python train.py --hidden_act="elu" --pixel_unshuffle=2 --blocks_per_level=1 --attention=false --orthogonalizer="newton_schulz_5" --adamw_lr_other_params=0.0018 --epochs=11.9 --lr_schedule="linear" --adamw_weight_decay_other_params=0.05
Rows from block 4, named by matrix and row number. Rows with one number belong to one channel. Each number is 128 + 32 x the weight over its row's rms, rounded and kept within 0 to 255. All counts start at 0. Numbers have three digits each. After the name is the row's rms in percent of the matrix's.
# convs1: first pointwise conv (model.mid.1.convs.1.weight, 256x256x1x1, standardized in use), inputs 0-127
# convs3: second pointwise conv (model.mid.1.convs.3.weight, 256x256x1x1, standardized in use, transposed), outputs 0-127
convs1.185 127:093130158089126113159080122155088140131131116140114147116106134117121085112160149100156092104179189138190132077148103182108000119195124126168183102163157117124121096099141096109162145126156141099112089116138120088140149141111107173150185101155107161133107155143173122156205176131142131133182102078117086142189133199180156165099119113119173156062150127101095178047098072136117156074081
convs3.185 108:178171169075150134124096137127098092121115052078123135120092014113182136103105146122093124107095149105161140122130134089113146137116100132167096120096110134129129081120128155168113138099084131147152124198149132088089160165143139129070110156105101123196185116069124119152090095214162124112114098124167120176082074138137039132136159126145151142125109087099145139133138098144110156111143
convs1.186 058:182115159115117130205093052125149129099185120131146143130102130088082133069175165131106132021175090033114158190122145119057164147158129133107127200124137157150079112137102060146153134179172157101160113106131157121131122151119158162148219122142167014177131120106095119134052103114089116161166105098143097103107138088104177131131108136098169124164152163204136121115118135096118169142124
convs3.186 070:062145164151190150129131183128119080021125076076123126122133176119148133148139145142132104205105131051039128122133112126105150126136119124131151121129143127119142145148128150117129116126123143132125139136134132085120134136134120123102128107132255114116107134144115124141151118127138138125129141004106168132255137136140128177076112104073134125124105125124088088123156166130131114114127
convs1.187 103:152126167111207116155124089149150186144142147125118079134156087119107062077176087172153136156162089019148104133100150155114146122116113128128107128123121109150141169059169097191109113120135167118113130101141083110090165175163129106120144180087081103147115111084114167144095121121147131180132154175077069063138134116086163187100170174122115119125104136132076158045107142151087117142137
convs3.187 097:074135080080169139130139122136135173043157129124126160129169037127090137131166124082109133104121120216146109098157094077247095076171190098145137137189221122123124128147139106156109126089130057153127086098089116151116116131137142148108151094132132137067181136107141193133223169145115102114143188085135127160204150170193150164138154123140138112124128139196117167130115126139134096135142
convs1.188 115:121130140117140130156196137137157148129204133083155128116117095147071116093107136153048130091106101087103127123159144143114113118145126157171142132097101097126112136106105173126194169141148058083061109145115121250160081142205132125128162088088090136145124121115079146060109061114142124121160144141144116119177167100125128098141137146107121134120155122145127238120145147116172148084121
convs3.188 144:129147129122168150094149168120093163129100168144143119134113118221187181105122105083127136115125110084102149158121167152097099121147128183141117156156141079101107147108078161162090093119115115075098081087067218153088102104120138162059127138195160104166131091146127105126172122087117144149133167112166090151117118117117103139092109107115144115090106182117107125156140106130076157159108
convs1.189 048:156087137127138132136105144173134084116142112138100154154060131096043140035113174128165147055136087152144080170107129104095186124137111064139106201145167075108138099145144120137148135219143182130174201117124151150094125155135156136158202106079124033186087057103097165126127115082123086162110113124129100084108157083145164127115155140158096096137109093196085165153156113130148158204105
convs3.189 067:105132221125119120131147122141116128125124099196124123123135105113146122115138116098123239000152148027101132119123134152125142144149072122139149126111146134133124145122134144064109126139137118106127120128101127175122112133131115136126122132116198128113137122082120138135193089181135121071098162073124065067169060108133126036134118119130169105126140101148123042109128090124136146112139
convs1.190 044:124139145120149122187107110145159066109112098177112153164090112080056126065108162107137137095139082149109089214094101162119205118164124074134094139185120108124161155112111142093169125255153163100162200148103132133084116145129174125143214099118167021180123101130055163132139143063088076140093093113130114099136163063145158134118097123163118117143104107109126136133148121128099160164115
convs3.190 062:058098207133117126130134143120122107094127113152128127117115161135135130146153126137120044125133135220221123121118143131095128109146138136097182141199085132113127125154132139104119134148109134104127099136123119105127131162132134128117137130137052135134107119121155101130147122100134130092095123139109130056090068147144090175144112126116158172122133114094124087106042078119125104113117
convs1.191 128:122092116188197128124094093085174160112112071170115088118144173157139195109145151164130109145098099166158098122177099109086082132103156107121134160127107131140131130109127150137134150103120142117081114134091108192168154187072143121130116202067097113095144064132187115106138177086140154139115129120125179133133110138150072147082146087133081106116182117155144101143152167154134158117156
convs3.191 135:064118078120092171164074133119130079155118132158143122151158117111136139088146125174134119111039099135115118043116141078132086163164080118144118169109061177078183180130141118114108163130102096139127138191161125149097136180098130116186138099117101119127126120105136196130158144105176099096121127131142140132106092135096069120082122162090178128052118172175089132146154125104131137158138
convs1.192 111:147110121115069182188134082148127151153163093100172096109153142150135029155193087173159106162147142135132171090133159124153077170169123152140174096147171126105058143144151101112134113105096113170091138088106120099143067110118152122140137147158134131139123161097192141126127131111166119150143159127123146151171119117114101086102112179168063162151139083141133052182113034137147066108124
convs3.192 113:178148111136097173135167186114135137109174151121111170102116006093124152127080061098140107042105135139151133126124117065027135150119153129135086130087136103138101147032118118119149139155206102142131106112115126136148087133133136110091126116096160140108125143191203087154141118155111129101144139121144120170088089083133145148087068146149071108089144130156163111118157143116118071152122
convs1.193 070:139128137089103143165094113107170106150151053108139047078086140128107134152104109124126200102146166182110125145107122105103140140109093128117113152130167125142136130087181109130129143135123190140098172077054193094144100167119078080134152139166102136202135144140122105135104107131173115108127109162123122158148158168167091124135163140099082102118164144132127192151141149106097144206069
convs3.193 072:114139057136087140136129166147126133171120121240139127106135133135109130105157141137122085171157135151090130132099159115077143118104102116105107123160109136128108133175131131152132156128136151123116112121156120131126125143126121065113127129115032120161109168110117126152096148044125123089079137114138218064000126131077145103172130152224125150133128095122135208110254189105120087114135
convs1.194 066:125088122085168131132099127117176116136121127137114154059091139125088083158090084150161102136124143168067178185100125123130136201127126160139136159151123107118104078073119123126144153107150167131138133144117201114118191134114103062210129093136129146123163126128094139123169181101126116215122110156109110120073041139154135122118156091136172119194158210078127078026114158125092162144156
convs3.194 079:082102095118144135137136164141127141183121185181113108137131108119116124159145089150143168081102132020103129108116115137086171123141144109120191129089091116115138142224130126114112111137112115103138143092127104141131165077139143050140126098146200133127112136000130140099147108131147120094088125156099078117073011117171158202139113171138149134132105124140178208149001100091130046108125
convs1.195 043:088164127125083151167095127118147167130153105101123175127084175072068157171103097066149162102107100162133062114127088171089165131175072151139119083153123066174157149178126124109183170152126125075056167167110162088146166157095166113082143163116158113228135134122122095118130133040157108138108077129114141085148135123073134117139131148138065194188172134158171081092091172114108089170104
convs3.195 064:139180093143103092128152090123120134255113136198124125109139138111135131153127095125110108168135129160197147134134116116071150114127082103154099128082090128129137173155146166143123125123137113119128135134137128132130138122120113131128135131131159128111156092128122163129030142145112131118205125194142091129207225119043118127188110116114142137138206117155126162154147127123134105131123
convs1.196 084:117113191120124096083140168157166154163116085104106140154139133123113106144138170130142203124120105149095090143125218133108095102121114144122140163160177092121106114114150110151155110099138123156178129091068150114173095127166090064161091177117171165165140148113109151122136117077106116154156163129094138074143122137187133132071185095142184147140185120095171119081146124137122112141070
convs3.196 086:176154100108149108098122165133114165054121104129143142151134200138127115106157094110150104120086142086050138147126144149142153111132098073141102146150072126125141157131130188103115143128156160156109146126195131157165083201122119156132113063127116112140022109126113157137103142155120130164145116140164108084150162133112180185154107154000103136125127112129065208118056165181126108081124
convs1.197 061:084126156054154220171119102123133146171117118138071169137151202064122136124106114147137088151163153144121109168091085135141127156073189202125140145167147096136083101104156139079159130114117134093136109120106086109138140144108104080105118120157152166158124159107163153179091105084180088174127130142134098114180070118132142180159111173161116094121098131105126094100136101147149106109169
convs3.197 082:029090038133124126126112060118124154151121131146132131107132084127134123130128050105141118144168124133099108150112148143189151128153107145147255116184106136127128134122138135091128126125131091113139115106042118102139112144137118098112117119126109132088139108068121129132114153185131128150090124082181138141147140146165150172192122128037119143112029131130156167154159160121132079115129
convs1.198 063:181195132071128157222102107101111081131144120129113146103119088127125097135132128104131191146138170141166130149086140126118188108168057155072140149139154072154184121110113180123126188144134110068116083149105099068103158103131106110188161105145140137184114169117131156074127160067124144133124055096103111101117102111087131133083076135126094098179109186125148084110163127129150155110138
convs3.198 080:129051072107137131136130159139130121104131150108126128104122193133124119173126087100132156095102128094102127124113110145137117133152125127146155125097079130122131091108127091091117129134141121113129113129032115126134123096139143175130130123128095125155228139203147129092188097158147129128237128110100073207124171135187144071042134144050143160113058116106181134127141095131132078139127
convs1.199 136:129119124185132118087211129053186158133197045089136130193177215144089066147121084044141124148117105136115111112081121146121127109134130129129111124126117140115125144124174129070065137139107121138153108147122129135163104126204162123128092084132143146117086106140149137064140092152155125114089116118076179120163156154120064143110111093095091125100098128110151075145143117129126114117134
convs3.199 138:110141131105128192066148144217036109122103168138089108131172162145115128122146150123150117138111105131143164174147178189116092137157092133139126158106125190157166087092099156132135144168122117127107154093093229089140150157112179106117068154162108125143137166145145116121156128130130109100106124130108156122153146142121095129122105178094137079085149106153168123114135167114147177147137
convs1.200 067:038109135142098150135167101110201114113150124131103132096135158077101114158116189081128117129090106187158029149121150112098117139162174133136165128127094117098139148110122123121157179124134137085119144112113154120150075105061119094138077110105130084125149130129137102102182059093133145103178123159164079144135090089163130102123118126129172142144156098142125128156116117135144126203163
convs3.200 042:116141179141170131138128079130120133014139081150111114123118110126152125134131116078137001135086138067059168130110129154171135090135118131133184128111198136124143183141125134120120150128114108115133120134077113110141113133134118162114133102133150123191099136130151113138132131188137132070092116084104090229132120148085124192129120112093139140113104121110151168096009214128130138113137
convs1.201 036:076154181095103132161111108118139158092121067115095121111122116071081085149163145082124158106120153107132059205113133133095171120122143142103143118110143113091128156185157103104131162155166149104064143137105131103148108143092110095208116080178150168181139150149103106129123113096125130124133142094125124051149136130129151150130150155080136177150152143139133155083084189123155146191219
convs3.201 039:143152155105095133131125141134128123225138009178111136145121120131161124125113148130126255055134143230011130124122109127134137120121163128123151119103206125115134079137124144131140118133106093140126139120146135119129138140138151191122123124124087128121158113174136140125124086183157142083131138098109203255044086132145144167106120127097144127115184112126097111130127248104134150111130
convs1.202 051:114082153112157155203097104130138112101102106134100160092118092123114092127063132109109137093134135145129088182129150138059154161148134152103133125122123116102125158164146077099144184111163157093100152118056155115139094111093118080099131086156096189176146156148130106127134115097144143159159090061160147151189168123184145188115124064101134171134168180106136153147145200090124147207176
convs3.202 066:101146129130157130130134129124133117217132125128115132129127122120138129141104165109128255095131134101147137133117101126098104138139138128121131109085146137124125122147121130130122100140134118127135127116103135103132150110136148167089131147123106129120134113136115121146129110108142129112110136129098031134119092113122102116127131103110136094133196125115144099151056237098119157124132
convs1.203 119:093098129059105125121108111090126093176143137114137109082088113092136138149142105125111195115115069114117124149128132097116132202137120142143158121134175164113183136164132137104110066147234103094130104085074119090179093113133100139143117165140128073176117177156115117126160173152117156147161168077093144150150173131089093127119154128085130136185172091153099131114133133167126093093119
convs3.203 103:109147101091044112132096098126154122115150141092130119089092151150113133173162153144133114128133136164076123085137138159214089135113122133126176137034129110138121133148112136106140138098151085124121187121179143176155138148133159094147136185157078133116134128140136161129180195134129132132136114159125067101054203062111079129224102152045086188129060150111060081126091116148124188144129
convs1.204 045:136092131106062179200087195148165148145164109117138090118113164106091135152105148101128183151114131148179136142132136186080187129091093098147121108134153118099154119128142082073119123136155160119166162110052195114140098153110098124111146140154132185146117195066179097084093123085083152130148127029106126124139142155105086177127177117136035148115133104126179096122108165118216162189125
convs3.204 069:164160150127157138139131196126129126162117052184122135128133164132140122127127106151121112099102128153106122124119098131235112142138133121136129119147051132122140096112128126109131144139135157113127101128066132093131128114134137189105122150116255128168113145225119150106072138112138131074121135133124025195078199131139125128095143126166145124116159121110115126133149171105132066124128
convs1.205 078:085159157083122109152090134106137131146135107125118095100086150101152117145249161130155199180120125113118072107106116128106155136029133157130131156138117136129176117119145155156107116136152141093151151133147145132138068115111105089089098108148104122121138126161119100137203115077142151035150083104146097102149183156153087123081181160130057170162135008119174189127083188163051135179109
convs3.205 084:150169157164199134149094135108132127106127123189106160156154166135130127159140146055145152137116115053094145112141120150163115146128136127133155143135157123112138093152132118134122119155142136122126075114065123106117100126150124236086118139126151117174132121127123115063000121139152139084134150167162173174119175137224175123105136071082099124122024140084187127105114133110137236137117
convs1.206 042:102089171107142047154102087147121104095117109111146170113123148081120144110111100131137102095101154159043019208119119040166112125100124122151128171073142144111149141063147100106108116124150129109114145102087156125126118158117086059081130125144136129142161121169139153138168149130130122192136154146040116140182103127133160141125110159082143153132132182158106131109091090088123133183163
convs3.206 068:145137056117121144133117116139120145180138153119132136123119151125142133150112170147131048061138141128071123123138112125156134099099122104142075126218131119124140139139134129161133117127116106135126131150169129130130135119130139154134125128128124128168020125089133140097123150099131130136162136039098250223061153126087123189121132124123132138115089129140104213135144005137135077111126
convs1.207 133:118126134121117124130116147081101112126199077189116164123108142135144146103127087142136128135119104129121179109184131117107117136135119108129124154160112130116145128137094154101196119072096117146122102120132122105176117153255109119137134162082103134121020154133168114000143057100085160151124124120137156127116145168128091125125155140139123130140148129142121160113106152138135138068137
convs3.207 140:164114135134135106165119141070103117114115142156161184084136142189119137192136119162108129125166124113117147120150119118112145148113096132108155148120110097110119130115163193129131148197158137151104112120120050136144129133000217090138200137131129117134124131166130123165147159124118126131125128132132135119133095136119135141120126171129080067197092082136140139156121137178130145174156
convs1.208 070:108104109087162076093112089143180097129129090157151110170115079095129116127142096123176142108099133068111062136141122158112150131139121160150117149121166146190132130066134183111092139133087138100113116137131094144115148047163136105130124113194119175195176085083091122122148082082199099124066130126184047110144137140194149104095127154157056153162164157124134172127149090165169096135127
convs3.208 086:119157157124162155112127181137117106255111151189152117087101121118140132100173060121135060127062126165102137121100129138144133107094139148160084110136159130133130090147147141153129109121118122099137118144214146099140114150118108134076122121129061117159151140170118062169184242117129146113129116201169123091087104129155079124146131210160119160114038108145106190151169159180114098111127
convs1.209 054:104141130125089086180119161108164156149139119100133153115126102088110133160110142113103110123162113121227112132106131157128144134128041118084128167138120162072160142126135138102125126143109151141114134161110133114149147188104101103159117115166085116108101101139053155143094150071155117081074078177130131159175110162084117142169206104123141148163136120133116134071198252131100100202096
convs3.209 077:173078000127111150132112144135120094129131122033124130115135046137126130132126061142135255189124129157182099110124108155197115138109171135136159140128141116120132087129125128195139147133099107134124119151104138083137128095138130182123132150136138131200164136112141132129138103105133132121127128117136064004144110139158114102086118157114124132128085128117124134098074193113125085121130
convs1.210 046:091071184081104171156091093143136106109096088148093137098090137101084100130143076106112147117150121137066108209113138156122174158106120170119126148110118138122117125079205155122140148133138161106082203100160134089162089135100110070157104113188149139159145160136154140172107127083125149120103057161126123181141141129176109105149121135118118173162188132119105201106107164113063160225155
convs3.210 069:087077188105155117125137128127121141175116118180111114136139070141112131144134155135138162052097141086157154132126122122115145147131118114141165119000124130117117134126130149123119120126131134114129131130139137100132123162134106123113118125133010139164009114113110105115159091144126133086055142201124191216162140119107136173112137094133132129119188121101122114145126255124124117121129
convs1.211 068:140189123094086173161131183104150139114115104146075185129190167097086129165117106133148164148084074114158113137111189147111204177151137056135154118109127128131191167130132133088122106117143129113126114123106150127143085097121077200151126100178141098184152146133165073081118132129148167070138148074125122141142078117220157134123102179160084100139106150097156149080160193117086122165194
convs3.211 076:056036122103091117131123157133120115131133141175129153205166161129075126134136136096123128196196130087123110159132126158110097119151129093104142141176155108133149123118130132155121068118185134131135114130130127092127132109126142187136128159143172126139037112104127176092069082130120138103170140168127126031160084134151104000148119080111110133123140124147152117151081157134139072114131
convs1.212 053:120185129127075161162120113134141156157147116126144097113111163108102095129205096088143184123102099114091110105128145063098182072140112118072131113146132151152096130085131171084118131115160078154090175090104183094134128154125126109166134108147126160149149157088094123081193137090085111155161106072082151087189160113149146105155177117169042192129142121120192130143080152067152058164137
convs3.212 079:124136166121109129120131183137127153102148170177116127112139156117114115148146095131133131100160130242166130135120099125140118122116117136151056133181083112131138144124130107186124108130131138118127126114159125112121135134131134097121138108125065139169062134148142146087150155142146125123137139244109129135116136101063109190141138143154149167128112125159139233133255054103136071122134
convs1.213 134:137138152104161144124000158074131128134080101033120117102099161074149154165138155081160099153130175156110105105144133168124080089134123125136092178129144125108153146138133096134106134126137087116107104134128148126107026153255105140147129132167126125134161119174103129122108099147160101124095117113105187130155138139122185148125149143177122132092114121138128117103150109122154111115125
convs3.213 144:112108125090098142111126158164173135123099139129168167115148127064142233150116111091132131130112055118140103129135140079153143127110171104107105132094100139079085159159165106104142174135116122109153140114149079152090074142104077116142159141065128139101134168100124154121142167157026137083131100139144131117115133114109180129107184155156132166183098131126106154163135150167218134098116
convs1.214 104:141100164141154104115104141099170192140158120136097086144133164060084087179121167091123118088155161124151169132120134147096140121127187110208169145108177140131149116157162126141135081116142110101105069139137168135182073141117126139149119105178151111136142142083144088110118115138158120170139189121108115128183105133146113163076220156151142152145106083132108159072157104138181101151143
convs3.214 103:104161197135222143116146198148122135122108168255109140143150134106130131139129064143132146123100128095100114141112101121073143113098126098143080101085105147121136147149135141106114178133113107099136129112119109068134123112138135158158131133132238127142136144169144093134126121100133106168171147186125191177146113088020099114157136120165099169108199128093131078122124121151131181134121
convs1.215 029:248079174094107253182095111111136157114139093112123151129132122085083107157110089119125164129147108154108050201106123053086152093105168147143146131093110116100103128073164115128144138143139122103101161094105148090159094151099105106068135102156165163184161126103122120108111117085133140180144074153125126142173152099170120083149152146138103144156143089167129147127114211097089122161145
convs3.215 042:117130176117094122133150108125124139082140141102131132123125116137143130133104157116139255000118131174232119128125122119068181130123138116125142125140213128118130133140133144118136128132129104128129134128152123113123142120135127149128129162136094129132227095069144123117113123107139126103049130095089113091152147123129123000136117124118116150141177106146094063130071255120135157106133
convs1.216 129:153139122143100142103136128164144151130020135161159126126139147076195132135126137133132092127117127144136119130125131113092220122135135101080125089036138146118153123151124120083122097142118096111179049129123129069106161125075157124117138132174071148121106138112149130104145000155178136138174143127166094136128128105138192117116137112174138132124142139147139115169132132190142111122116
convs3.216 133:131110133097128129207156120140093163110127110113115112094091158126103154125135137117182142112123086106145107139087110104128157143105103178230137123169122140192104113116118084155176128125055122105074137231135075111137126168118157071182163083215140116138107184132165106108138094104139156090138095129150126126097085172129111130112147098149106097158135105105170109151116137089186141096173
convs1.217 046:154057147102104195184098127093130142120129063132097098056070157062093108109084106112137163131157148114198141119106122092072141088117117147110141110097138124144130168160178151135141170129150146101113169069075104120161077213110125118110117146110128133207138142111117111153168127093130129117115098158104120154189130144171118167179172126113081136124163103106119147159136151131146158188182
convs3.217 069:165152121127126133126140146131126132042142087049121135118140149128135127136126093142124179014123131255232113126133118129153117137127120138130097120132150126121123122129134132124131133126153128128128123133154112107129137104137118131140139134130084137082045118109153125137145124128135135188100124240113014092109124142173131186120113158107131166127066118142127058120131237123132143123128
convs1.218 132:155116158205156124126107108158069097082173132190109192155121121161098169204142110133136163150089035090107145150152160106124113138149115120117148110148138111148143139085179105122142134127092113115110080135099148092193162156117153139140125146109122102135138125147144140180120097172080114119107150121081175123133097130162128136158167106158156117116099107106132132095131142150114130139149
convs3.218 118:110130153152140073088125134099069104153165118134173131148097123112106098131146144128056135124099150154090110072174167122098102157149113121139148107150135110172175163200174164043081078184075147102084155094152128098106140176097115091090152144108125134130152125164157141143160116098114037125156118133108164129115108143148121146114093137123124093170155090077078134087114152110099174112139
convs1.219 037:120103137081110158193091105121125156122141083093122133093098139076079124126076103091123187114127120131113066176104150111091148146127102151105138128114142106155153096157144149104167176152177173087077176117127134104180093157088109090149124134145138160182144203145109082127118103037113104117146067079147121059144109100099141165154165142090049176118172132155136144127075181084124159210119
convs3.219 050:089137115127086127141129156122118139113127112255117118113132182111136125114124142145126000185097132078022132135126115132054149099139100126145122125119136128129144176151144149121125118134128129113139141139118125144118137122127133131117139139123255122160166107100120150148079129109124133138110111224147225209076193119152110162145107097038087131123222130146148108128139138116135151122126
convs1.220 049:115054195108118200174126152113109132132148090123115114104119114095124147134045138102098175120110127134089067142126109117078118164178056136095118136112144139163129135116153095124127111146119111116119136126069174092153099147102132120168124135148136160197159107151116160121134128085131110177185099147135105150197119114180134141140163132146091003147170169156121126137133142103014149192091
convs3.220 064:117105148128082140127138182134130147167121116190124136145131168125143126128120237141129016129127128012067115122115114129102102120141137139133141123132073114121139123096123143069125123140144126126128109115123122118122133161133117173102132124134047124101024124136120137118113138147140139189212130116102120128085116128177132180089129108084116118112219135136149122135142089104127119123130
convs1.221 108:133132147085154125125118088123166096124105146121110121099150173151168136123134120112063160072109176105142169128110123110186135104111127166088088142153163150109125141162100080142067096118119148145158204118188143104110106099149081073119172077132158155148129148129165152101098136184072137082142160151096134169112136128190115143101199123113089076109164116149163121086042139168153204132026
convs3.221 108:137131215143056136115143080153124193166152174067131124159110110138105146090141190124136123140134141165078150136163158122176154158128122126105120114132128107130113198154110142103123132089162155135109158128144124121135112107127087167113141142133120159063152076061125101047158125110113143093170111134142106077097093096164107230151065097109093121144191140089153121121093074114130125089134
convs1.222 114:128138119145109169104130086101116187109152120101100116114086120069092077180094180207199082110146098123152152158104085136119141168129141113137063135157123065092135099090117125168151170118148105119150050166136114122160131182065124158093113112138151126099148142121185082136112110116122123199168158085113150157184047109117102140142077110148189173169166117106064078107142166082131151201125
convs3.222 109:070148036113107125117109125075128076125096141065113117119114177114137155138128077165132126119184124129049140124114143093011129132121179130144120118129141137130127169137115114150176123106074069124113155117106115115122121144126132199130143128123135152127132108127119100160171169112132127109083153186085117144085131136061130155088128040145200171065152106121171172072100180158123085112124
convs1.223 046:097095154110089158176110097128172130126136091117132139102098154063083110138103143096128189145095122137108043196109168111078154136121127119105128144102127100105145131126173117126147187137151185112071148085078162115206068141077094116164099130167137136164150157124113122161142068107098133098144117134148112129135156144206116106135159136093117243113143054129135174115132148092144100216167
convs3.223 030:038075142114084152127115160147118118116139071138112144165131186126157117130117146148141040102160141137224127122139111121141117088153109116123170127113206106119127123142123134095130102119103112110120136126136131123136135141142116189110126130124255131098146104144150119138106123170136140111121143113137138174132139114089147255151121090098158153097051122134129205134143207115131072105128
convs1.224 126:133093145132205129180131108158150096126100090080132114096104129121113027076108082097177110144117081160119091132120092100185156132153074105085089118100165140089067101115155123127137103114099111083154114116150124139144161094081184076123061092106119159168084095167104128238123122116152151125092164101159163124117130132140138172113115169107094129114123128150170085091154157184173142109178
convs3.224 122:109115139133109125124122108125120081146092135113139191104126113122120133101132140146168109155079095115070153137143093081122066129003129031172143103115184102147132147083121104160117162037135164198096067147102165120170085119138163107106145142179138164117127157070132122151110126156105113150173087143144113127095098114145158118127183068151139081113138184124131160121143114169113144114168
convs1.225 134:091113089146127122146149144056194130135014114145105122116140068143137185164132151200137137130134122135082138133124116164149140166147129108083115137145100105152214111126083089101120148098107104140083182149132126153109172132133131179131154140067171146110057150160148106087132013104076176125104110112090072134164160195162142129137193080119128130109158115151094100144117126107122128143123
convs3.225 139:125087127062056072096092091128076127142141121085084049156107110121115140126100092109113120120142151130123188187157116148163059113052113184104112135134101127117056140170130104112143123065178093175029127137132158136182142070178144110125133061113133090079114099059185132137119149163141151152119157124151156135129169148118147121170175128085129139145178072108083092050127126100122125071128
convs1.226 129:030158127166078175102055160147125140078172136144140116107143145075129166168142113117149130166074138117088159166136129137142188148117111157082158162127084132194146158115127167092149133164131117159128090151187158113133124202148129113132114091116152111150146183181162151123070096136076097064115136072094106126148160166073169062138127115121144160146142097134136119078154111091132126114102
convs3.226 100:117172186121172132127132077138134140114126163121102127126163135084168163126113119154118119143112149038108126165128092153076147186087150190122119123114111144141127126057093104188127036115060157143145093122143143174156102147155118086160109142134136135146115133099072162062118112143117133132107075164125134123087100125134161081112078170160104034129148148115129071125093203154146128120121
convs1.227 079:113161145122163104095113066130101167126125153123081119196152090108132101125083148151155091129037174135069145169118118147137157087158188104139160047141160091134155106085095131140125152086145131160098160083098139135128142161126112145059134109098171130097124149126156174099099100163114129097087136085107134085154144151159116179167085075162161140059127149140176113137127103138094125150144
convs3.227 081:173095168114102142130109070126132142228135165233128130121134112124129117134120122158121024172094134166097120128125176124102106135104130098116159131176161129129104090101125136138138170120148143139121155139212128192119115114129156130136119139120029127146075121089127126078077171136121131124096140071135166095137154118095123149109111175189110135118090122115147052124128106112135058125131
convs1.228 050:130119149191118130151169126138124143130116147162124098136137164130136117136134134131090124133122116112127115159050132103094134127133117123128106118156154100123134124158090078149114107028143176116141116128136130121123128129004115155133115157148114145133133124161085125141115111131179198134100143134189131121129191115115108103141147153126160127131156133126097117135151131146134118068129
convs3.228 062:123117199151156102143124087134115132090129115204137125127132103136137130116139126170134054089140136180093125124120133129167130134143115106100072126096180117120096106091134134123115148115107128127131134146150123107124128135132150138146131121136108124145065132066135095119088111135141127149077145237155246126199169115125131226092114208153164124126126098089150095110033181108126175121139
convs1.229 057:116180121129148138120086135082121172193127131127113147198129059128098120171146164117128146153119147208143124164083134146158103131155158114169187044116152054121094116123084099141165165070189188085071140149119122115137163146114086133106196123138114099136116115166132131126099084118097079111150161132176154131135126113152149143215134074207046134128110126199153155145159115114154129111114
convs3.229 060:194115230142094137135135137126115110142126120103126126101129135125165116099131146133122056192151125161000126128114134135025100119156153146126148126140187130119133131109132116121123131128122119130122128133090112136132128133132117190124120118134022131149168129142137110162179116081130127135206120121136162116066127145154127157128121141074131147133184102146142064113177106125121097134126
convs1.230 101:149136108109082110162118133121116112141183137158148057106189173103171128126140099075119147063148177101063131163076111107163105085103130174139117054063184125121153085117147065141145179173170116149162117121139110138155125099119146095155138126154157093197175190112072135105144122192120099063107129059197136148127169164101148115160102157141143127119098113084165161163141083132117156102096
convs3.230 103:184122130176129138121139046138125146155123114119122098125124060122134095105122108125142085143154082085111148118134137122170164176122144161120178129141126134147099155128100207160121170150106105162144129080088130137127137106139136125135137123143170126103120143096117156087156104196131115107083170119189111171130227101103136083131176137130146148151243108132168119115246177060130149111108
convs1.231 125:121086110056101135063172168136128119119252124026093203127131118113055104118120103151173131104103118108098131124127157159109059174145135111078104131092116117122156138099188116132165169121139113055102160133135139112102022146099131133123117155105148180095145124103113141168124197117072198114115156138157121128105114195133102123162108126153109138131147105125122218139106134134130111200151
convs3.231 132:143109086135102063142153102000146109135132117101139101150114127145150133098143170192073135101160114121133132089154151124128096147151165104095143109123134087113094104135146113096127155108109111102158083181096142114138131098116169094105077119127126108129113148084107152129136155121096079105097142154117132129123110171134130149132158158121102046159112070063145126185125138179137179106193
convs1.232 087:078149194189126129094107097101110100106131115128131123121111080132100170171115105131090079076156161127114116151106166070140106122133085166123180086135126113139133107150196162129163112151157152125163087103152155100198108139120127170138153094148150120087111127158152131085142101125185138074093109096098164121077150116146137106138204122111130077163108198142164162067127118160184141124093
convs3.232 094:187098114125146134119132153097151131159101162098107139129146170163150131124113151045138031178194131169177133097134194141170170111079118147129106150143133142121137160103128135161158133124120154126120052120120124124133098127142097169117113112149135118172218140151136114104133061126129127136225129017134066074139150145233104097140111139138134065120138131113101156157085086169114180101115
convs1.233 124:133129099066126126133227127108177136102093166139101102122139131150143124121114168125157059128130152115130139115129117116119184124155112127156133205070127099137137131109150152138095140044077083120193121145140133124060166154042122104129086165133129145133111135177164129131133144136113158141152132129132178123107151160116066125133123144122162123160125124147121118117117123161116145180136
convs3.233 132:147101121137135139191147117099224161120097152138092195134142127135142163165098153106083141142090082148129100085133124204131095189170161131187128029138111133095073106143116124150072175149123166112173126094101060142116147167093106116194169155114117122150115141105154138088108100108084026118138119125099141130127089121146147109115070124106122154074119160133133129129134120107191103122118
convs1.234 043:106185142144126154113144112065093095155152123144141117171098088111141116114156153170090164113045126114129104149070145120181146101203131085110130083142190082112119104098118089120157146024206212100120129150152159118129125095064110072175197162160116112189079073156091162100109075137100060112127146122127130146141158097204127104190124128198127075134111114149139137169151126136130162081134
convs3.234 056:185161247105149118140135056136130106192117120203115128130149202128145118106116144141126201041124142167008145113123127134130127119131097133166173120143159139122132110152139153134116130118136158127132125134139132151128140138132107116131117135151088126056180122121117136145159073138127140096180125058142229079105186138117137162146158107108108157137080131126109146102141255129131101131133
convs1.235 065:125115145205115132148161120146139151123146137150130119119145151138137116128128132131110134136129126122128131163051121099108139134130117124138112120143153101126138118155101085133097106038137154104171126140132124112130120127002106150133107158139119145132138134167092125135119112140161204126094143129173123121130190113113115106131148149113159129122149129121093124128140132143139120061130
convs3.235 063:121139119094166145146131064126133116163122116049124136122147201133145110111111061091133007061091139075163146129132124102174119144151118144122171109131123128114133103130146113171156112120110129129126133131113138130148146153130127118115122120146184127127060130138127162081166152080116146138134121036183150041039174155135114147181167057094072120118052140163109189105170091129128069116136
convs1.236 123:135132124096171141121104170162143084132151163094173104188147125138123102222142148209105117109173137137149131126172116086100142224118135121191156123100138098137121104169136123133156122180123130123098137154100112104117122135167102124122187127160169081115145122107092073085111085135087157151109159132139136110134100185102145152123090107067140150125162118174034090152092098146090115084169
convs3.236 114:086072195169137090175089110149146139123153163155128132095093161121088163158070112178083151118186128124138101114141142109150086137108148123138181112109132142115120158173165082101177131136201157139154134168168141143150159166129125197146092149098124124118161159116157124134149138161140112150120136143171128122100083071132106140118105124197107105187208101196169091174137081114167107110146